python train.py --model="CTC audio transcriber" --dataset="Morse code for random letters and digits, with fading, noise and interfering tones" --train_examples=26041 --noise_aug=0.01 --time_shift_ms=50 --input="waveform_16khz" --tokenizer="char" --vocab_size=41 --arch="conformer" --norm="rmsnorm" --hidden_act="swiglu" --mlp_ratio=3 --head_dim=32 --fused_qkv=true --qk_norm=false --layer_scale_init=1.0 --inner_norm=false --wave_strides=[5, 4, 4, 2] --subsampling=2 --layers=8 --width=256 --positions="learned" --kernel_size=9 --init="small_normal" --residual_init="zero_last" --optimizer="adamw" --learning_rate=0.00076 --beta1=0.95 --beta2=0.98 --eps=1e-08 --max_steps=4300 --batch_size=64 --epochs=10.6 --lr_schedule="wsd" --decay_fraction=0.2 --final_lr_fraction=0.01 --warmup_steps=430 --weight_decay=0.4
Rows from block 3 of a small CTC audio transcriber, named by matrix and row number. Rows with one number belong to one neuron. Each number is 500 + 40 x the weight over its row's rms, rounded and kept within 0 to 999. All counts start at 0. Numbers have three digits each.
After each neuron's rows are labels from the 100 clips, of 14976, where the neuron reaches its largest size: "responds to" is what is common among them. Only what is clearly more common there than usual is listed. The data: Morse code for random letters and digits, with fading, noise and interfering tones.
# gate: first MLP gate (model.blocks.3.ff1.gate.weight, 768x256), inputs 0-127
# fc1: first MLP up (model.blocks.3.ff1.fc1.weight, 768x256), inputs 0-127
# fc2: first MLP down (model.blocks.3.ff1.fc2.weight, 256x768, transposed), outputs 0-127

gate.726:500473501497522476502500530527452524546452485407469492504490499511518466482534573472535491548434488524559543565445556468454484522418498496501508453505540430500536535531514519494539546542524505539507449541472456446496520482456477485544484477454500532464466501624560500405508482495470541477539503552500502503475511510461481561541479495503488441438482482475458447461402474530578489506526
fc1.726:478478479501553445435519514550485419468490622551480490501526543569504550500473503519458512461483448496514551526521530532546512514453587422476451515456487537547490557451522523476498527439502529489486484422453429515506450451474568496522488482433479541514459482511523513511490550419538451524465517531466482504532582459590520486509566522460491487499538574584486490510490494499479513544433
fc2.726:459555513535497474471460568404464512476470542546488527456510465460524482565515498499482512540458534583459560445504484472460475422512490512489539563493530483467380544466549537489545517507482497539513523577589403525479421427516567497502519522492470564491436512500459518528566544484585474500462515514438469497461470486516497463469471501425497509551511613571503525470621476489482529442514
responds to: reverberation; clipping

gate.563:521578548511446475512486500479534523521481529489418512517489466515490472510487470493509502495490510503472369475501533482431528486472564517501518508519537539498512505482495428459437514536552535552483453426512527510505474527553510524528461485535594508501414447492443505507446439469504432465484567459441464439487514495505481481552411577480514515556485456481503496508476433454479543512485
fc1.563:456458588490581605483493488522465451468550568495430496540489464529500432531516540542436456463552443444448485514491512523446506503566527474572475515466510509511496497446550533495527434527450504525434437511540553469456520463429539466529477569491495447515479475460484541542521465442559535420459535547515567453503506528486517526473483519498526547470548511444528500524444453579442532481471
fc2.563:510541499485478499481480534446558588500577508491558517445482518512480471460567428543581510564548454437563536473550523451573464528458497480478563534480468519496499523556442531468529485525510465502486495480526603470570485468472543505459533516500526533534471477473539492486471529548539434501511535487528528512535513530481503480428570515517476555459529432405445473515522513462560439550485
responds to: fading; speed: fast

gate.684:494418448429500471468479445558527548478576454502520506478538476463503494497461497507433522581506538464502504536549471437510423519477562531526488487491476453497501471541466480511465485472410473491426439531530487479562549543432501462470501523525445507455534501464519483523507557418485540443488515507518520494517540559559486497534523468537434463545489441467437476483528582496438519539498
fc1.684:550452510474409522525503443475520486504539554508511500482493540535500480478514465516461520464556484597531508436539494555513488547466442449503477461482433551547490504492535495509495478492524559545551557456533390446396446512505495549541504529498467529498511427488483558463562472470430537552576461490530471500582528461414403463503498502499542581500530519566478496443516589499529444533428
fc2.684:483547444469529497505486421520357411535540423492508503513535505429489466587450523507469510517498488514458451518473508496557461556511438475503456556458485474466490490548564466479433445478579501534469618615494458507470508426529465499431554516523571488577487526504468512521544524478442478469514537485524486467528528501554463499565463528535481479495530493513482462513544517529467570462559
responds to: speed: slow; fading; reverberation; the character "i"

gate.236:475487535531528514505533552447511500481583517523467479555482523539476455538527552516483532430553512471404497517491487539581447507485587455450522530496458506452498531493460523491560512455489518506539553524490476536481550383566468444480518554506567535546510512493483535619501551529570554471525522521488537533550463504501507549495538443530514470440499510591464554492480528542505502441508
fc1.236:465487553461529523452490540536553533512428554490475508487530478466497512537452508489495543473540486504518451524491500555502467465524541475482466524506480538471476510434452517448509487567502428460514471563533555526499501459529409505568467489501550456410540555511488561492547454449565588496433421535503539459473517518508534472487478459471450524465416520523551491526527491466450492549464
fc2.236:560441502493571499496454500507514521541525454524489517568508507496470474459543484524452497480571526500601547469501492464574600530482458507443493493501486529496435527473506472494561473451524473490485521595537467438520477498470522517414466514528419458540607513528481499470489496590466433479514499416484436540552456477538464468522518500481446484491537424479431484521499511432522516476527
responds to: speed: fast; reverberation

gate.273:480442516471523485451428486475435467491511422426521460575415439474482511503540524533511447502464534429522462543573483524472504498566502484536480461487408466540484531564563499575534498493560515490461571442510499501426458526480487479492561509519515537479492531440526502565536462541524514515486473565519488499521509471487528454502550486468463499460495534567513502499488472556547460348497
fc1.273:511448519491553435508517579465458476463514456563559419526560573495576501464525476486473485542470505444526516455562493537498632493456525507458520528473462423491463502526481537499548565484495450476476454469520453598525553518477513527551498520522473447422468502466482540460471472494522508523551461523469542518519541487458464534505429486500500512542555473553532533507465500413493511494527
fc2.273:471458429550466515518494451499468502498500409472479370562522521455494545470526501467468392524553523486535495467480436469571526505439524506472503503528469521490448544600512507504536539458441544501557479500440462531567462460469492487487486542514460434480473467503547508424496595523443524485504481513495473476460496469481548435534471539461415437497525511506517520530592551445543511485490
responds to: speed: fast

gate.459:465575553502468557513495500456623471507436518527482517514504514490519593516514440539485445542464528451477557464493532482549525508545547473534529411482480405525450489514542439498531529486609535541493483497515539516491447500542454573483502435475507549471546514525435559507515542476488509513474450454477494433482537516456425530512493531455517431513519472449500514490479530520444482515561
fc1.459:544527455461382401513465444539558494448429556434465453540502517447517413569508568495446465431513483525494531521489463479509515536470513506497529488446441532501461552505461479486504510504486568502485526474528585525544479445452518464494503471534542490505468446532540517498529450538473511518475506489446507437528465457590518520537512598456514452479513497496535536459496487525437446542486
fc2.459:413526378583510511526497485517570461521517542481514524496504473541535489550466493586527495536464528539466476531464510489527466477371504451552510504493503462412543541484515515538501541502496485479603506450447497518506526486451503552475505519511519499471498501461447542599481423531520573464587516526447547514471546425444466495531457534541476521517522538515540522458611553563507506569515
responds to: speed: slow; reverberation

gate.602:533520464435480505516486506485456532476518533505508527498575491557541478503469440496516461493453476437530529498521537418465610491530548522482448505452521476434608478535476472434457517483494526433446474407566498524459501457518469554466501555492494522440472588460521470554507562499404501427588491471500523473482426507496478533552472476509495480535526512457447497470472581492476547579515
fc1.602:489447563528514517424466540486570524505462408475475444529525491549499535457495478448497532495508514544565507462444520511515403561497484499503541440518429476533512560557520490486426526542506525485486420538487576530519544507489487535505462446540534563508471513583500513488478430529560418460501478523444525477425520496485483555547524503449461507460577524472545529533486529397511524505502
fc2.602:494547517518526538545501481561498473499481460485514581533505502575520522505493512563509511523498468537443501526542502487524550537552484550520510501556566481553569566524585589436584419460519490413486558475493528550552443505483460513466504473505475561474481498508483484544468566461468468525556475418430576453432451446460453527553482508559414572563442498476513450541496538520553543464547
responds to: speed: slow

gate.216:478463603549545494442412506498465468488585495524518580508475496485563483438468568537534456512496583489492529479489488449484566508467434522514499508480495535517476405487500551489510527467513507476463489484480483469475416488500509483475510497460476571487468564509504474475473513495529472523446508539493430554541488485396481540411521581500503467536491485480511532514500489526590487521434
fc1.216:557533543469505515499537491508488487557542630521491505443407518471455458481474461468549517466421571526463536507490486460507462535519538502544533483428516508549503472478487540534476518484541396448514391503545562553550537453494502464467511517505476548520542389454495544529446444479452564507528505457527454515463465524442487439576438486538507531498532483440555485538461522564523553431491
fc2.216:493534495497485525513536469492584548511490571613522574516402516479486462521500438462550526578501543461424462558509467526543564560472482515531476443452512455499424519527483561479494495532507533514534482527529484479476530540498548486527526507452472485489596509496476537541532546521506504571483488465513477468466503607469455549434551516462496469508545490491495448472381540491451494426493
responds to: speed: fast; reverberation

gate.137:512523539467540477483455498427479460463473567487433492556517511554484519443503594483553489458444483461567472466538511505538502458447459501500502462505489449514455495519542500418507516490500549493480419514467441486454443478449513413488525503498548412446478406457526507455476460508487529585540466488480414478526492503447471513481474499511428511472547535518571509412597502454478527540492
fc1.137:486511576499421524540502469498480501542513518474514446538532529472467520497541525471510496550443443500474498488527434425567465448443540515513557488448522506576499515516510462530412509511486522514536422512526577516554414493485535450625491402503493464505398508497543438519492493520385486435533581469521442536465564520503471496574466535510482536434431522491458391471519449440504482559483
fc2.137:553471604526500540477502505425459535493547526511546512543545503465440479439504462562507497425581550497431505499512552490609463533403398446540412523476485457439505379452509518460419498457486485429488483440498489434488494458516504464447557525488495533540440484524475471527514504475407469523426511506505476509494454591576531479453545522501443481487463462511488502581473466462471539516508
responds to: reverberation

gate.443:487457474570477448418520512457540507514491485488497429477516453511511472515519601427459535447500487482466515491505521503507450505458528453460386548500483508448434470492513429561518453577461484586513466482507494479472497467514459472568527529456465442513579461561503469452527423486494476459423549479507559495550463525536530403516534541529511538510572491532471503503530505510511446535517
fc1.443:469517423582479468482527502497482475475530464430529447546517487437551534553459505455451479520507454536486485515463505509502558563422495553529500398446444508454492528523536431489460477454509501457573584465496498444529523501503428534461499512514519441525483488507491435503533486486466442494428508461526505531470529494499477478514514461468560444529525449484422540416518470493587546490512
fc2.443:580540471489490501471565595491542476534500543547499433530505527411475511541464475466507520543461475498516514519475435488461466506500506486538538433448503487492470536524487534493510443475550479549526457480496487453606509476461484508498603458480534496520422449505487579446550486550505507514626517517515519555547495505511484470422423542541491482510609531541599466557574477503504520604480
responds to: reverberation; speed: fast

gate.181:518477467566571490463392499524459419482501457498483485420457478486498460478584505529462452528544504420550436543487478431499513404518509567447460501536567506553448507500465523522549517502529456486471504419447434437555509502521538417510512493542491543496498498513542510513481448487527458475567503503455431450480477396531484530468523475583435506423521535565513493540550517481515521512475
fc1.181:484550513521511515485523523524476487439563477533496578527522533544547470485518529540473529545505471566455461495528455439491482410596483521487470494539474457452526383519520520567513464538498458532503521524518465455483480521566437507508526542554505517486473533493497469538468512480450524476514457476518450519500467626491506547498522424476560506446540487465571514494447439474424497540517
fc2.181:448527608567542479492523483501497417506532486448548514531487453410569522525534517449571521488438522538556495526514493470480510491571443524461540543489486496503471527535501479568493583518501461539449521547496445497463492434503562590528591546423524446530472524511499528544491578519472432515428474455481402490498534542475551518528520451496540461553487574427468572514426465524460534471481
responds to: uneven keying; speed: fast; reverberation

gate.571:486573504359491513477470536468485540511416473507449522508538470514506429459498491469510490521428483468529526498546484479500564485447428487515542473477524492533504569458525445533544507400521504452463542541488484503475562460541425542484540596506515468512516504505556509495487587519519511452506495517496506563510552488554479519527532480510446422519423455506444531549524517458536496463482
fc1.571:465484517491503485508560535435542475447552490568397393516512449579492525416552470443541524459420433524475437550517531490506489480477499532484489523522412519505500501505543515531488482495565478478541507481498502488531489486523451476560466542480501500535448452507530475567516488443507443531403477442486501558507552474447501547505489512534423496458529568466527482387545478547520513501493
fc2.571:524493456440513492463460495465564487459431524529446474515496463439492448495451506570479489500488498514524453513446491491418599563544554547474452443409376450512468512514545509542548468430529477522472499498481545462482522504482441473537489494458445484525467528562498518503490542456493544534444473494477521476512430518542442475443478539480542473490517508466577510503467444472483458465434
responds to: speed: slow

gate.184:468488525498508407505490472511606525536474565500515507507429405544488491519491517501465555435489508561646575494541518505472527441592526523525455515518519523476577521429521447538449483499544474481511530540444478542536430522459480483608448519472578460519545509477493533548527535475483528510541481492529491507482496444436550487520502513495578511509505447491437482514476537508522541501477
fc1.184:555482476546509554522497545461453546470492550461459529555468531454526500528484450492485490459534438498446526504465505552510444455538462491480463466448538495502513558587608498508491422491487497540452466449510508459563544457520532557472483538526527552453531473527493573564495517504532541513583516466502506532529505472513522450560542459486527423407525492494549500489463477505484515450476
fc2.184:497405532492526516521498521517355482545514396552533550424508457470472512495510494513513511460513515523458481541492491535547505539479512551471519440518587492535520403464498531514476561474557558469495522473560476470475557442529519488472575551472421478483459460502495513498470446442497509549549474499552461487489522502494487568465457474515493453459444528455491498469617512529463481508592
responds to: speed: slow

gate.384:473463530522449534473508565502479533495437443472530542492487561515495523530486507546492479483487542453467498461387504419567557538536517483561491553493530491441481490517535564424524497519603537532488518441496448472487477554492514478491479533440506450472503579512504474464482494494489501498580526497504562500530514544436554480497502532539486511462456502512382461525569541506540538530504
fc1.384:524510518497478438472473558476466595532466468552458450486477454499476479444462504575479503533417498404477446485476497511530551543551497539484536587590517482555509485500497521514565512560524505409459466451461491514514512508492508446543526559515463471453524437505480495510466390469439452519532479514517459555464583460556459518530500511469489498521548531467540522537506417482475484514439
fc2.384:507535547505497418548468559491527587525497493446473515446523525559528570508518434531554539477525487492505495509529569481463487511511515514493533530431496472579481581501563569501525410529539479466574519444512528529532493555411486467497480441499565536466488512475480480514472467546474478509541470494575524528526467527537471485563558470478510471552452411555525484517525461530566513564485
responds to: uneven keying; reverberation